From a checkpoint of a small multi-label image tagger.
Model: arch vit, norm rmsnorm, activation swiglu, layers 6, width 192.
Data: 195000 training examples, 3.0 epochs.
Rows from expert 13 of block 3, named by matrix and row number. Rows with one number belong to one neuron. Each number is 500 + 50 x the weight over its row's rms, rounded and kept within 0 to 999. All counts start at 0. Numbers have three digits each. After the name is the row's rms in percent of the matrix's.
# gate: expert gate (model.blocks.3.mlp.gate, 16x48x192), inputs 0-95
# up: expert up (model.blocks.3.mlp.up, 16x48x192), inputs 0-95
# down: expert down (model.blocks.3.mlp.down, 16x192x48, transposed), outputs 0-95
gate.3 090:581531519451541517556411469449452491478463522506480546430513426511418594540543461437542592529520536539480439551579479507427549534515476465524496563515496571468454545526506507607463522524440587496461483490556518549419558502515504428437449506392413520509545504446537439493548601656547488423
up.3 093:473541483541395475517477576412558528459576506434469448491482467526562603462573453448518506485505544591473485506538528538504576444549568411474385580516533448491539576432424451577457511704476433482500454495614479546538519531572385529443521453527548537534411493541477486490578550459476531524
down.3 090:532473534601477523593593476479643531428517565525527471460524517490545465471470483497590543581494571569420523438475578552490424459573517575549529549504519545549523494550483504498428470461495427529566447501448525593490494501565415466559444547571458486571487520544426474501459427512569465464
gate.4 090:447535477540498511478542517442508559517436424434429444574409545536530452504518622507516551516534506523487527460456484556633619415454481549548477422528532482433483479509539440542531500474524380493513537500596456513610451500486400483438518557498502481476547478541545538504444539570467544550
up.4 088:381446531451432503509443497527555436512600503535474557466504539564553592536491407489531469500409448495415504559502463526420397545534544429477531514556489517537421454435535461436517521419437594483504530467548516559539491533453579483569558486420451415510424548435481499489581435584534561458
down.4 093:437435508456479506472510561511565523416549456471539477539591469503474538479486474428501478460535521541589532607385480431429571417431587486452364497600475491475472507517529460577570486564492439535533460448481476534521472438611558570472482557418530546422456460551472508438454505499481549471
gate.5 090:448529487626505489538459400553414585339434490538505487541509578531502535489469502563451552521582499539510456473496580533506550450468472390444474429602542542561425467545557513434566474566533352475624482547465496588497516544545474547486512436473502469519445493525544498494471482500471463496
up.5 096:405528496521436499541520446457453564332464520531478373424546522456415570472531465558506482485583545504523451435456566451437447415529452432456484504498531504566471470489524480498622438556551447529522536464377510482460524482551481523466605404511507504457423458552492479470515501380542530543
down.5 100:487485540612538434559522517554512452422513494420451458558530455483496587496440461384441560523397561490456563485483557516446529485493432311523454456416406437505519487535586501433506537464365501509480570628608491523424489489465516542476449523436503524469468558546504450508402476403455482519
gate.6 114:403423524543500509573424428522440481398560466465490518509493461480490435487421473531489507493503516522527571536555552493530499526588419470430556355561446487482546415553602464485555534479547515420451429559581457466502559470508562543495598550501454528544490580555494532499408462500498411510
up.6 103:617604512455480510465636516473554509597477575509476521497508483503477573486573492479500496476517478486469448448476478518428488465443526524578488615457520544515408548434495470552462454511472458554523611390480519546487506497513461478464434500490552493449472478467493481448520565504489577468
down.6 113:486497528419546462431484556544516476487427559525435494532551542462499497527478498497519422479539497497567582446477464445424528451517512514503512494459500462474438406611537533563475492508491563430546532440499434513564493599452525443476453591634411440472580511489625491500510586580566468452
gate.7 106:560440508440389529452556444476575540522450497492406477591476479438556411507466462473460500454531503430594460428499477503472573503468341534569480576464509436507503474477528510383500444507502491460472538526451509404475526500569538449466426490521444544475587450562488540455507465527492518549
up.7 101:480506488542483476467601511471577512446406507530508472493515523498497600431555527569475556641477389549462489475567530517417576438508674507491567559435493544483584462525357484537431562498490530500467457525568503542445410463536444454481488462533596464527455522526540447552449573462508512395
down.7 100:505595479477529486475580509534493573522452447570524500514488477428442467535582398473565523516429486518511465411424483538421401470590500551529509534481518492536490489488519455548570427503503459508484547486488506503529436504477497469501534487518467419471493394432485552590559504478594582466
gate.8 085:485554558492481482484541492512467444624450554486486552552547451524546543502592537571469588478497549474545461467522385488476370533510538560510497410456553498418532530489503508557452538511465614414540404477574426536626505511426549464475429491542556526510484474466506469596470515472461469548
up.8 088:402475531492523474467460560425536486364412474597513458461576541481484575482472449590455533498490549492524582506559548487444507426569447562531510541519467483462552436529487504530544538574428426485577479475453477448455440445571499476543402526482504500499540505555517523493504577489505412478
down.8 088:518525448486447470528468478575488487545581442519447437447392505486407523490529534386546432454468476468445518471590548500499525488491527505498460454457501521523408376551548499630498594547469449536458462567474519487386442496429517513557504482461440446472475544515506520495519513496413485432
gate.9 109:382501436543546473420568487526476467477574480455469509503501510496473463509527545550501485549496512572473508501531492482530556440440494497584482512474505538523544451523467521497436489491479426501493508508397505506429488437497389439475445486667423544463495556547529499477580478526561476359
up.9 104:447488448524558489423551488495547411559560480443475560502489493528429472523547560564528524554499486565480502534525505505476529416438466548560492435423485603523556499476485488504446470425483402493514487529317507489457526481435397510493466533604428543459490529567551488483517450526554459424
down.9 107:582488510487458524495458545505489552470523516453431535429496496470497405585534522486476521550439525484452513474503450474547471450467492428526524449471541434422552510519514496596436471543482525501547564542452491501482414462504468395533511481532473468504502495533482497575432495431594476556
gate.10 117:492531493558579498530518436492540513502530454480488616432436494615476566505520477449467492522486406421460509448481475482544522510511470514417475511551478543480499556496513432531463504562486467493487632488532506475418569525499521566486510484367488485511536551487477450566534548546494537512
up.10 119:476556509567576485528521426475538494555523464487495621456457470604471548499518461461500522551504416448451456501510475483591510516522446513422530495512507537531520507523517445580466484513484500492446590473527508450433556521480493554506536525401472492465504548496454452570513540559527522504
down.10 114:501423495484519573510533386502519467495417522460552445440617520455455554526471504542429484529506508388547413521534400440496471518550480498500462527513449509534462575534563492475532490486525529617493560521465461408440448428507500472421528426469514550406516456535439464532469519411567469461
gate.11 132:469455512408492513486539451554409510497524512493552447486550501616510483441605481542547474453576515441508521393455542475518454540472526551613619471501486535492550491418578497570462516489550554525537497434467559396501415495429538471547554500516544505460499514472499413462535517444490510437
up.11 130:472464524400484509476557442558393476472518488514574464519566504591510472441611488531563498473571515482486548410469549487518473556502526558596589504502470524490546494423547517577485526473565576539588501438470557427501406506433508464562551492502551504483456521462495416441557523471497489440
down.11 125:517524596430561519457605522470486451540457497563470533521490495562484489496536454538614483505498458450496424485534588500533507493490538477471534471453448447485536474433517485616488471505463542433458533535419500515522556623473463567498427586562422518534521571521567479439567505647453455471
gate.12 112:467479533501511505525542496503589497528548573454521534511580515507504526519559508506519494510489484574449503549558517521568511499470563511592518567522505536469506586545556572524384394415459461502515430519555503580526438546523526458548576542648505514512493525430500503524618428488534502460
up.12 115:421452487449520494582572547550527392555456500494497453509534476436444500498545565440538508485524456579495509593529460528517601561491525554564600462562488478508447526561493559559455455443551469557503399533556511588515493486500521430532492504611509556518510500519469497490481476576573543515
down.12 113:537331543531495433569471502494410518458552420484470636459439440509448508473486476516563505569469534583510506596485492502527495523474512446502458483510464433555473600440533521536577493545536468579477521603507502509533553504464465554522558498489544535529587458404496522494432576450486422544
gate.13 099:544456473553581539491430586504496462473514501482446449400537444493405504424582537488510483491531460603448525602589496406459547513420562539486573584541494528558502488491517500563481527518484460505466527442503523568521523534452453411497510506450514496519438484546556475491472528417494495487
up.13 101:501446493565587508494496548499568507463463508498476475444570471518499499431568556500483469574528494564445507551554511438439535504445549483506663580457451481582479518446592480537493495477468530510495560443495557516517473511437474383487607513453485488490433503521565448425492494459502529475
down.13 107:554524543474467537587461485554472543547524458544532491573564425502481588579533463541541523575511561500526429478457494473471441508518437445493467555456461531396480506459507530472519500548517518501488479440574527484526484555501549540504517419473459456518549504474488439559482552436484522619
gate.14 106:444508455567427490469507471506499550575517540441518515475495485466543494576507417492474437508507494503439471449426446486457418503481451501580533518398481522469554489497466499579516615552452468464461579525422455545490473583519538461588488449535487403525509504451520554416469501530513597504
up.14 097:425521467504512494525546469544489560589481549438502512440510497506530472563614455515457416462514482510470479430451399499441467510482462538557555516449526509474552527485439479562519565565448470444487524508447489534446423592519506454542515476597519419497528539480541503451454494546514546482
down.14 099:447510523487578521498430502519534556586464498509476429481471460511558457433516571628553510508507479583529425480472406536477438474446496540518453498450515458461478562462510496529424432449475405446482405514419567477488448578472498519527520520633536545544470513504537563481547524442488527501
gate.15 091:563466494443506483569529563536504523462474440522529504551362539491490473552503465376523515411431483465468537563440507512392466455526495543539554536426517592480555504545412461503463465532464420506540456433475471401568471542599498520578370486481567399439506499548497537491541530393482497427
up.15 091:469459422479449506476507486522558541535552550401431468458555492550424533493496523496515499571411561514455507470493478477493598499513525520470521515535528524485464521501571504469495527472535481473470553499421520434568514526459511502516551483565466419454542466549476497530501373513493534533
down.15 086:525437430533457453521476465508509574521551511530484523524495530506501545506386480414490436475515489458468476463564430474516530478533544492427427541513533532539512549480522564531453567567518506454503489450521482468537455358456522449466372566367540459528456467454454449498544449509441465517
gate.16 096:439533480490432473515591537412602454558498481469474524623445451425556597509450510539474388479465431603533552572462512524560513431480546561505613496485462496529452526484447446519436538463436504476455503439548500514541478483519523532444511578550563504490432531505527526538512496519516557396
up.16 093:504437501512546540483399476592466565436449507530504417385528579573484412474467500434516578485540561409500485387555518467418496588502454424520389552508522529474486458519575578454590482529579493508503487536478497476450524498492456446541490421444422498519553488479484488461437472462469494577
down.16 106:521506470447480327613557472476571500425490492407565482460502525560459460556490446572466542489491593492521619473379461533528531546502522519527518467530430419506511502489485574490497483526459560503551365531551518432491540490588448467453435563513521491497448548492425482506537446482457576476
gate.17 093:606522553567524500540513528440565504596512450529488438460440558532554493476533498560452554508635429577519481508514484527541459535536522473500456468552530519465489525526514461441444553455532533449498557429552501492571541591540475540551466575449478551503534480553540484434449578499510484547
up.17 101:463476503458498467481524562530589534368514476521511405520465509475469446483458494489520391533510476523529527551483544464433526444517590538464640557508458509490535471532522548497511436565482405513403511578454510497470501412490526476461475466554455466448475485548480486560526456422537434420
down.17 094:551461490540511482417546494556542535509530519490518544484519420507641503360544556452547453497430555481447499449474544460528547429478484414552636496487476504451491534453484574501514558550467569497507553532467516512502533378451586442458547480510513353496490568460577449457464459534519504464
gate.18 094:618570514517497529433450470528358460423478461468508471409501537547490463478534524578455475422501582606545522463533503421593560437507501485537507495503489538471519483510402525461477475510571558486481501460480517483406500482514493428478572480524461500459540570617569480546437473527496527367
up.18 095:569632455526504525421480548469518478527391541570492516347444639488450482455502493550494533525571538505541502428545483483502510446489475480503453551463543499481548451547554501524509517493563461454454572512484489437474537481539458508491580506519481478508538517568565483513535479514481591404
down.18 101:504438489480529476523504524662454507511516525508511548445393409456506386453442456481493438516460418563522493513522544503454507527541583516540458538509453539518447523422467473520456565489498560530496529547496488489454536478439475474659492506528533507522414463476504481454535365517456480474
gate.19 090:536560472460521539534444405569525543538425496467582490456469543563488472422544545444441460513500488508497507555519522498490483566462530572511562362442484587456569423589541520481523495450540546516564520458384460464457447519497539532387438435684444515490488511365552496579544581547496512531
up.19 087:586455460452449506492519551479509508534534468486554460439501453397467460499568516427490390545439435467483445492442479468571521565551588536460521493479517494480468501557434571479471369514594601474490557523481503508483427480452572496432493472646492499450505492481492501551492566491459447564
down.19 088:501501427469575527565411546443458613449545465482498556450509465536554590508517553362514504565441555451473544423488532504464471604399474523472445512509554504495505406466524488430508541422487524484445502553545394500331505541507458492527492479512479486449503526544427497520502469522549396538
gate.20 105:560485433363523527503447534557473530509525471391448508449468435470521437475552496436534630548491478497533508471497515404494519560460523601519474496591534410505536427499547473523500530468485460483457446498553577497503563427522481447556495498468545496364460445547451518513480502576544527505
up.20 106:577534436338497493422460530528493552553455434486453472447445514503551435473480478447570545533533415428559439425511500468450517540496541570535508541463574468488410486501515437554512468560446437461467472464598507515483565554497516540556580569474547504472576496540468497463544502574493481477
down.20 105:535556486561499535400465534551549525486389392533516502495488499386464470557485499530554458574430562554443497453470530552464481533508517433471504518505451456479440530501370540538490512527480409500504545529464484555494451524472512474500475414423515500592520412489556498535499458369557588507
gate.21 091:513520543494555500523488479466452393538532476483453586477516450583410531526526567419504540513504417558448484598468404546489522524619490546517467495523491456585508468556482522594354484453519463532592581463422488544502563510471538550481612420475514543467468524532497449437438510573487380508
up.21 087:489484508504388497461539442589484595543504511542585571471484548482546519517401419527468452483568568498568563431567618409502493492436524504519454473515516486481509499452471526375573595598466484520545431516481507519547485506424490473528513575509507456524576468424556541577533535464467549484
down.21 090:491508549450481453484564584517375550544517392437516508515414474523452461589465462460469578402590463564502435540483502542480559575466459459507501565456414485465506619479535451490527511480525516422606463519483500450463500490511455439512442478597467531443503517504558565378496493520604475519
gate.22 123:526588497500443506509544473458551524483434446541477476500515578603553531495536468559464482455581593532448497491551554571500426486475389545512469587470520530467471490521532456511471444478432507523518500449535489551498544516570409448440571496433461473532433509496487482512424595459489507467
up.22 118:509474510537558503489465510548489517509554564465531567515499461472484513523501536446532521547426423421528512485446459424504530482556619474498517420514485472565529509487536540508532530525561516459504514542454500417503454480417606561576469509492544507467582496490524499510610386517527486513
down.22 118:532376575401525565450521533456467553525503480494541443446403475468436493591496477415498568483562529507509414502442507401500430591482495497545476484589375481489439529516495432510499563512565448411479475440501434395474455483491433484534540507565464556526485530571495477611431523475573541519
gate.23 084:530501484540666526499554436522536508551501413493530483623437503527446577494463474487503544550554437464466597450470509563439486512593633519554488491455486489402505464498493480527416502528539407523530481536516465495476479466448510483503446482439453512522513461434531472508502523537435485482
up.23 085:603415545435548485418624550449601382528495485544523542555523443484445539454466454526516486477490569446496606498384519516467517446478531551475530577475493493427453504503486511535472532499459528555540436527513485606500567488547355557497513490462483534493504457477415616584505443460524548490
down.23 085:437400555390517505568573443445399524546483502546537445502480491501448521540558513577554524496569528550533486484456508513529394444538501520466556461504553624468556674508534534563465493504493542544532437517435445486419437507555490481592538499464483506494501496554416510416514451442447430447
gate.24 102:552552446464588489506569632526504503543496549410465546449482499446415472450606505500487566504504502454542499557567517446451407485453484511437563464463490584573463417501512500528529598430590583506485541470460513514541475472433543482575528551491545502431584477464521527483620538501524514413
up.24 091:514581469469504528503446613554501499558503490424426459472458446469403485510536516496456542476514504466587501639599481468493472509469438471419541522466497471623467441544459453464557529416606545464501533479496503532510524502489573439515484496469493516526515500442489570484501566468503531444
down.24 107:586555536505496501492518550552476539592465557561570464463485567588502511546571523488512458498608589499461497521503513434523511510546485549541455510527555552537511619484388519497478594462532400514449517414518499387602469514485526596526570503564522465546505475476498412529517458501482489543
gate.25 126:468568526500449547532443485482378537501479457573551502516516421527559527486492536505530552475509417477492470565465479505509460603478425433460447380431498438489501472442499420468507496477580434508544495442430497506596496457572483559446514427383509543511501526420467462586476539492498481613
up.25 133:553429472540554474478587524540634502524517532418423528487455555452420489513500469506476431548525528520528528435560508495503549410519589600545535582537507491515525507527508522518478514518428585498467524576540483492432507538414526441567463565566551456489510428536550568437495455525524508423
down.25 112:412511466478513566496515422589486516520529485499532526515562549497471520525518556501448462557435451517491493545506489556571516457477518548499517476422514616560505476575571550428538588450541433507532458451519499509514567512468512503539512483537403522487522453497477502562534489468564472528
gate.26 078:517457487535498454529518564531605521382492568501479395521520380507451442577461523423463463472482454529495387516550419481395543488467432500492572589470530491488493471523551462406465463542494442540502476505566450487641474526478502543558425498479520482509454472441537512470485399377504344497
up.26 090:543549548497496515496561515482388456431520435419510541526484540611533481499609487517506411553503480567505521430467458518496533474483428454384378497457466463457469466515471465545492490353450602488627568469511502514473522458409480494451510519401522493506411549499524529515474597467456524458
down.26 085:446464480519555506474451535549599476401497422563502559489466530613549541544440539420588516489467450553506483510521397591478490519552486459496338426558544378574439558458465510516486497543519513456471526448510527473485501409582509509503474450524515562512472486552444425472452567487516445459
gate.27 097:418543474504501492469484525500515548591405445492478490465446518519490478480506501505510589527414507466422467500382481548497546540497462373480426411493506410451474488474498419561587394534507457461552451554517481527494506565453440420518450557465550490512487443525447540432500554616486509437
up.27 105:474598487479470487472461489451564525536487415491448539508454536467468473474466473509485600489450510478435508493480475520545542466486487411475415521510523435453499438516527394576575489406550498471487468523527489532458588520466492442476454547489544536560483462546441520395487575614478506519
down.27 112:621608468485491537487484541565404554484455444472533540502445545442432469524521419543491497473566577523530478443522578458468504491500531480563505487405438423494561474403487445595492500520448476451547434562485529488511473502502424493604518503439436466504565411511543508547411538485474489520
gate.28 077:426559486434494527507563456469527542564541500442513455584509514618498566576475458423511610528451446621496476541460411492512471511500467455437502488431443565448582536479558431487467467452489490457506426460508418466565569592413438560454563581511468557506461479580516455420571531524467549519
up.28 100:439431499553497486561548438545519494487562467525450443585454481466537531491488563515468426415458420595532545572485561482624556501504486481508446459520460516473507567517494543479499497503554446420475508581539488462525450488523477509482534534644424477605544574537482490506510503567483592593
down.28 088:398541489510444431427471529444512448527442599536475575444468513452565566407464500543517516491477551488502503452503512391517478472518469506502501509452548561488469374531473488439534487500450470533557534513561493514470503539527452503386443522520563559409504470449435515527494519515472452507
gate.29 139:539573452471503519463514476450546570466415502448471511541536586459488586489550451466562481560476505536529460467535515505506389489474481591394449604432557515501504519537390548408380577513445444475462494452654481479427505520480413556524530536502478447432476557477490485493539465507535480414
up.29 143:470394533565526483557477512546454436508563485536532483467467402518517426506440540511452509439528500443483507561478474499477612531527525433585561418592439456488468477475618422551603424488552547514516517530385499479554486460505601455486471452509539535568529438522504487479412537522465510607
down.29 124:501457521463414503511520552433492530551522538510444529523421532519542448482514429503571486459580475588503502447446558513436378518536539575473442554563570422467466513453455591483473554532507514392518548567496541451488574407470485543574568575538521487520579466490507472504581480560428477515
gate.30 098:586491491420451478503538539479518552603438588542493474428518487444477545545381491564515538467451469516481522568440475526518481522537495410590566576413464504532479457481450428545457536515490583437513555536506482572504533432473502517452604463464478515503493534483518488607480551463567526562
up.30 091:491474492472517501527523524558414456533610520489520487499472458511441545478507546540499522417488447467508601612446502446528606476481464461551585464587486405535453556467579467567526561477540522487433476526527554534491527469563481478438531530446507507567526560431468482597557472498432510525
down.30 089:465530510543458530515532542445535471488500624558467492509489444477425527423397530464388469398510458414467438631486419485454420451519489449444531540559536529502551458624444428464476546494486519525510498455541458517533564608519578529433534474509478474470450515570500471464433634509417560428
gate.31 099:571478555479510540487499477526489547570467497424504470454504526474488451496484479466505541482535477526549340493475553441527445508453566544540516513563469542440412486499520514462568454496501505461565482470490483464472507536348649451514637477488546470561536514538468489430483449488566619498
up.31 089:574523537472509502512506541514571550498448503474503429457492561503454550477474473546520517528471522556549425555453541518489453473405572461541491421552489536482494502489423470505606456437507491495538473521530512476495541513366591465509584567479554459511498518466492504434405524433576566478
down.31 093:517514578524531521514551588509555504544461516528595600496512451457481608563567415524619536543509464508497473593407498474551587490513531427476448421508424555461485584511551476502427545534515470588527527508509513584582430591588482552523500463526527561430472565508552489589406485458507494467
gate.32 093:519473432461598510450470418514503561407559539520508484562519469586540464484601534520543495410575495586485563508505491466461438434455407511507593558445456598555590526430513534517486495412458414502529565417487459484565590597492559557519480451508536551526480515527585523450561450429420512539
up.32 091:559457494503476524486515503581542532584530542509430504491560515594436472491560487424498494464522402521506527467355517508555544534425574532447505507564434552516531534458589550569472534443453565498479457473503493486560499546442581463511488511508536459495547567516506499526648448552477438507
down.32 096:442543496511509452459549546463473458523437498491543494545472507477485406486453433543450555489519516428521526414563479484416497464488571472517541509430462454442562483479411372529461525487492533366478531545442469456446468371516470541575410575513529571547504605413605526438528555524358502522
gate.33 085:496472495497501490487531492542561509499556520395562487400477533557484476515452492543382553433441523451539536514492442520479464521442503467462537505543519537492541557554557534502451478463492458477455432533562498586486463535621476480376435559430460508483471513539487440530452525422427541486
up.33 085:554594471529597521436515464439447536513537497504509470443568502526492504484620532480554506503450496358444521452489529479444515548545450621489501550449477491479504471539412545569500491516529504523513442540534491480477448504453537513482421548472565566494507474581468463471521431440504472453
down.33 090:529503488490526536510434546540533524543531518472469504492478531581509636540439537527473453562525416541519450536558511438540526570513492437509554508528537468458530486565475513422448552409523385510426542478533530479384582511547529475470489399548455365423551522547477542547450545550429529478
gate.34 087:549384470492557517490449477478524506449481539553528406497505502580494471530553558493370477513522533573502462486441475421475504492472537571507521490523482542519462452547550597555521451557557406471451546516455458574483571508496567576506447506521426537530571488436567500505613452515464453534
up.34 086:436555522458601517487489458462376434602524549522462447460509553574403532500569462521532462455519547453468509446527416531526464490472572527486410427554559571493602515466441465502450542504503399443406458478384540471474591544510459499464541504531450536418490431457445471467548477400436487497
down.34 084:527411498522612445478629532467529480412469500544456491568517512527504551443433485485587511533537568504424513560462507536517484464570547473465542553452504477497517530392612440578496423535465543547442490523526469600555432496487494487506477518441501493531325521499561483414361471497479565501
gate.35 096:546464467499548459517472544483460522475581492525531593439547534595524457464484540569363450493486455555425535482541462531406547442499530479551441506420520573502503565515603578450521496561413458519593481507401476518584488446481525458445545499511568463514494548442476540559511470442523579455
up.35 097:479455565575611504545454442542448524599581495504508577358559538482462470447527461559457439498544489485493500514562499496557462449450505434514444336495515527512495537525567530516452503520468565450519434459499523472538452487545612450572657521541550492549423524476458531547566502518524521417
down.35 103:489383501451504528486412584501521488469426537461503465528490475477380474438537571534628510458535544545544502424417476529498501477404516552491403490446450458451496461531475455597507443561486542488497462498451476516554479541492476509570299573573554496561569555604546442520416484554471499533
gate.36 092:531512516575453541461540512548617437460532458552465457515480533623496474449603547493466503567394526522458469531503481522505416476487618436474489523435486481464493403526582538608515400453529637466519525403464489508586543528508589536469484557448481526522522414620455553494528540592447595536
up.36 090:499492404371546489499490532525482485510562507500467557448505499549509536500454536474462438458463566426522525512566545434522531456529517541525407494605552470536437515514505466424544385538554474456495578474372480523432502481485539478475576468642536458537559508510514472533538440364555431421
down.36 100:499440476530498482560479445493490562488527479577496461510427572521427535460564588475509559566504457480419509505479479585511469435490486449404486533508550604480566503560506421521462471512513385509430494533548425551507501545515450505521457494573470576488454460561508553526523488473591449528
gate.37 116:510530494392398518431531517512470485566461489533527531464628519532514493442497554506462572450451446439485541437503500496442438505510468453609475453443480528490515486481542505538473535455514523516549501475454554528534441453468520479462521494393568462466476536447502447520584576468428568556
up.37 113:511474506427408514447519522520495507586468500559529520461598520514525490477441534499456602439401477427463539412467494508457438522501525451632455392463475523495529480481547469527528521464538522489550453495417537519547439468449523463496524495427523462489476525453493477520578531466450585568
down.37 110:482514494473489533357592497373547508585472511489482506474546489520516493433440494477456436456610462460520457459478486527418480497495475477550476582548420484451440549301443427510476536516424561582451637533514515488509512406549459512444532562492487603544514509472515461453477587562460522518
gate.38 085:528503457429531435563497510590466475471516498493522434401440468447567552501544538524451508568475502498511493424511459509466564495455573614509457493517535485499392457472510467559489527500468585466502477506516517507495506481433470482393461404514421507433512556511502496528606447412503482473
up.38 085:513515580479430452550437497484535544411484524454465497511407492472518563573480483453509496475507477562566497469517527524568566492554403580497602427495513493547510484549452541478512449559524448429472504496544484455486513466462571521516514513508513487471546520583535525465502399517505467490
down.38 087:573518487527556491522596428542564522539552432416473530527445567512477457433595541566505490547440442441420483481451500544468418510519505495468445447480512583488437513480405451495450608503435467386525492552504447523491534473503485533586499564544452495539549578432496515501533485428425413473
gate.39 053:469553495472500477498450565557516563472492523492462523425477553526570441551472535531466488476560506465539424445591506481530409457506600496531404480472451566457444539502514466527435489401536545477496491507443514514604488477550548496544519450605535486504425499445533462482449487588564556514
up.39 065:526555571474512502555583414527518437442532481415517513549457480421464546524466482449477503453481496580454544520473515485477485560564376533476533474496475525455509455516540461438503444449529484451623519503463531583437481489379557472506455566411517510586515483512514492498526523410504394517
down.39 060:484419415514435448425392566556509566408486479523490515512457541557514458531358520487427470445457420453511499434565350479532517513522530541469435443477492424543481487483485482513501405542538470440480537532514435452490511522483474497406500509508439449418482406503477528486503457487556504519
gate.40 075:476443494455493510543456344510420441469514473530460470544497552518558493556450474441434505421515476487553508470536491383408479417435599503484511481564470577520494553570502574594523543467564424494510537470463477540511594479549492518414476464489479492580625576493492545512458494452485494519
up.40 100:566454547386477508364469546520432511493470549531509530417606509493417451455464496602511533554542473434511545488645536531433510450566514488518467541488583452509492516523440508533458546514432599515461490523569536537540504583451425483450526559542557487488553537537548522467548520533481440462
down.40 091:566529464509580455477476514497442536486544416606374415459407409539423525515514596576489517509511417444557468512592512482496645516536442450495513534459574527571506541533506453442503482533536549499433537534490530519503564509440449481478464477511522471430493422558475551497519551512391431502
gate.41 096:480492513503479499517488582536501490568520530536439579554471550609546508476518527509477523484464493514524492463525466436434536452486391521463516587457505552438516427490638551499496472437504566473487543491436488479549496545498607544487435505515579469459494544423531483493482527559464597493
up.41 089:483493549530446494486512401493523522572408435549479471537539520452426468514458448460483623506528437458481429488426413630514458551442426411430558496439552521462448536484483509462486426472450474469496482498633470569482507532485364533384444520492426558456534498439467530427384464507480457536
down.41 087:497477519470595491534488436578470519465600519455641507554509563534537493535499484501454492460452568511522463431449579487513572445538468469539506570568487503546467417522471568441443512482489482468572451497489533522568526406574500497518513487459482449510531508570448605480549507403395611496
gate.42 084:442517397545450514456391506513492491530450499562477488493570541526500491547416490520492546502556520532458464461467463555481521435479617460479392418464521442497494509456552455553488544546455462460416582482602507474609446605443560588475494466624466435428533513527530578474497535405464490459
up.42 089:438471487428504516526482436479445558523600567444456462426518607569480546460587525513494463501463445393507554374518494426494512534486459506404473533504522478455509463529504502484521571569510551469575481476392499432458609488483386484542497452526516493490470499541489450556530438552498453483
down.42 084:430450584484566559529413514494486426509502557477477426411505509548491494483514560578551511558505509515515632488513496467474530519514496590504485510520527405580496469625609505499510487509515599519479502469521502429494516488448463412540537440564432522562525458572460596520515561487533418483
gate.43 130:577445562491494497542526420509529537400550494460539488432500337531394527500506584512533529476570550433552449536537541465605477470569437472459458475551500428495488538510549531489526511451582492534561532447481517433422503429546514557525451484478515501544500533553469436401479480451458496534
up.43 131:557429571474477499547531410509542514395552512489518504428517339512405537506522575529536527483550548435521457536522543471615477474573477467466452478540487443506504544506537539476521497450583513539539542455457532437419489412562521542513443493502497514538506545528449442416490473451469483535
down.43 120:489544508433478439539531409519510458410562518522486483530563465522440578468548552579499499496461469415499523450474577519502517534492518475462561509556502399468526542448576534512566423508476499562538500520491574526502461361592486504469497512501514492442373429490395567478504441420484556509
gate.44 095:487530467576527505524403429509597523348528491548546487459561529614607540481570526527448525464551452470492437412540536537409503498509402473543508529525452594502472525452488442549510465559472554445455551454544522543432545524547500537462542416541497468528533554559536533466605502513455499579
up.44 088:444396520383484476426577531467418434635459506557417500561437549487407478499404481503508488543446442528489592555503474476545531462480500489505490457393519487446519506513564491487526517485506434528497475483473512477558368465473521373448493567514508472437451524508467469556416477473540523348
down.44 097:497417462529441401543433492565522510496602536421575416502414500528518466486524636493318487419474437575582532425463498445497541521566478516410512447515461491490447458394539536494500548467520454524474444460541518498477550370428507524503578522393521473390484494467589475553473426465458503557
gate.45 100:532579496453560513515588537488504540481499439457496521498468594531469443528498499547467493482618561454484504421544509445514568436565444537575494539438509454519527468539551508598605540577623448497468528547422480455482459467494517462601533491498466520518522462452546533392445534480558551524
up.45 092:483515504481513509495613535486581582489471455488499516473508539619493623529502503508465440446593448444474517523551507450464625437542493517594568534443521457548444520505483447509591519626504440467473540469444493465552499490433505489589532515480420489478503537409524486422424547455532548457
down.45 106:487443532501500641571437554545455445533497405486475509457493543464521519572458469506491486440523513405569625560391538516519532396526488473530525500554511498612426540527544524496542453447459493523447452532485480453581514422492425505586536507416472558604528486478442555563491503421465481551
gate.46 104:491498504491593500530493464507414502404423536421432540541498566549512575499532512535512552558530606521426565412542561492454491504435531478469584524507505593532544528453521512512552460459507466525442520546512498454465562554456547541496446516399589481489538501421492466542517499521453434459
up.46 098:521513493450421486467532493467573518612561475536574462510482454452483391509440499471492445468499410446602442602430421519563507505577475556550463489476472444450455483560476510471439515546506507466520471455516496535574449464532437480497583495609437537496450486566478539460499491479517592542
down.46 100:551428520452604541501465517502511607550625538470432573507515553547565514453570508499448439487443485478539522533507470442457637525484566504505479480598478544504472509530448578555484508579409549407429497537492508425524613471452501471510447554526384479505540540586490531532498412543486524470
gate.47 097:500539485522536503527501399549374533481607480485513498455604529478560490508485474465430453480496510451436501478511511511518541539511431487431591491462480536514512525536448598496448553464480504420420480468562490496509499525400472468544534506511487415594434592533557516497543516506576534513
up.47 100:404478406508429529430514542540555527542411505477508436570557593533546584475517444487466564487493430470497502407406449514423506515498470474474480574383472476506515479478459411498559591510531527489502536483481484461528472519477567572480601487438548428502516493489501477414527490409516509553
down.47 101:372451538441524464536509492454521579464539513484489507564445599594699555467452503500538521472451523439492543478468533499509451491474561503540454478498532515508532571400499407491520366573513466550474483608433476466537403556561477466623476503470509503504563504441449504447506528482528470478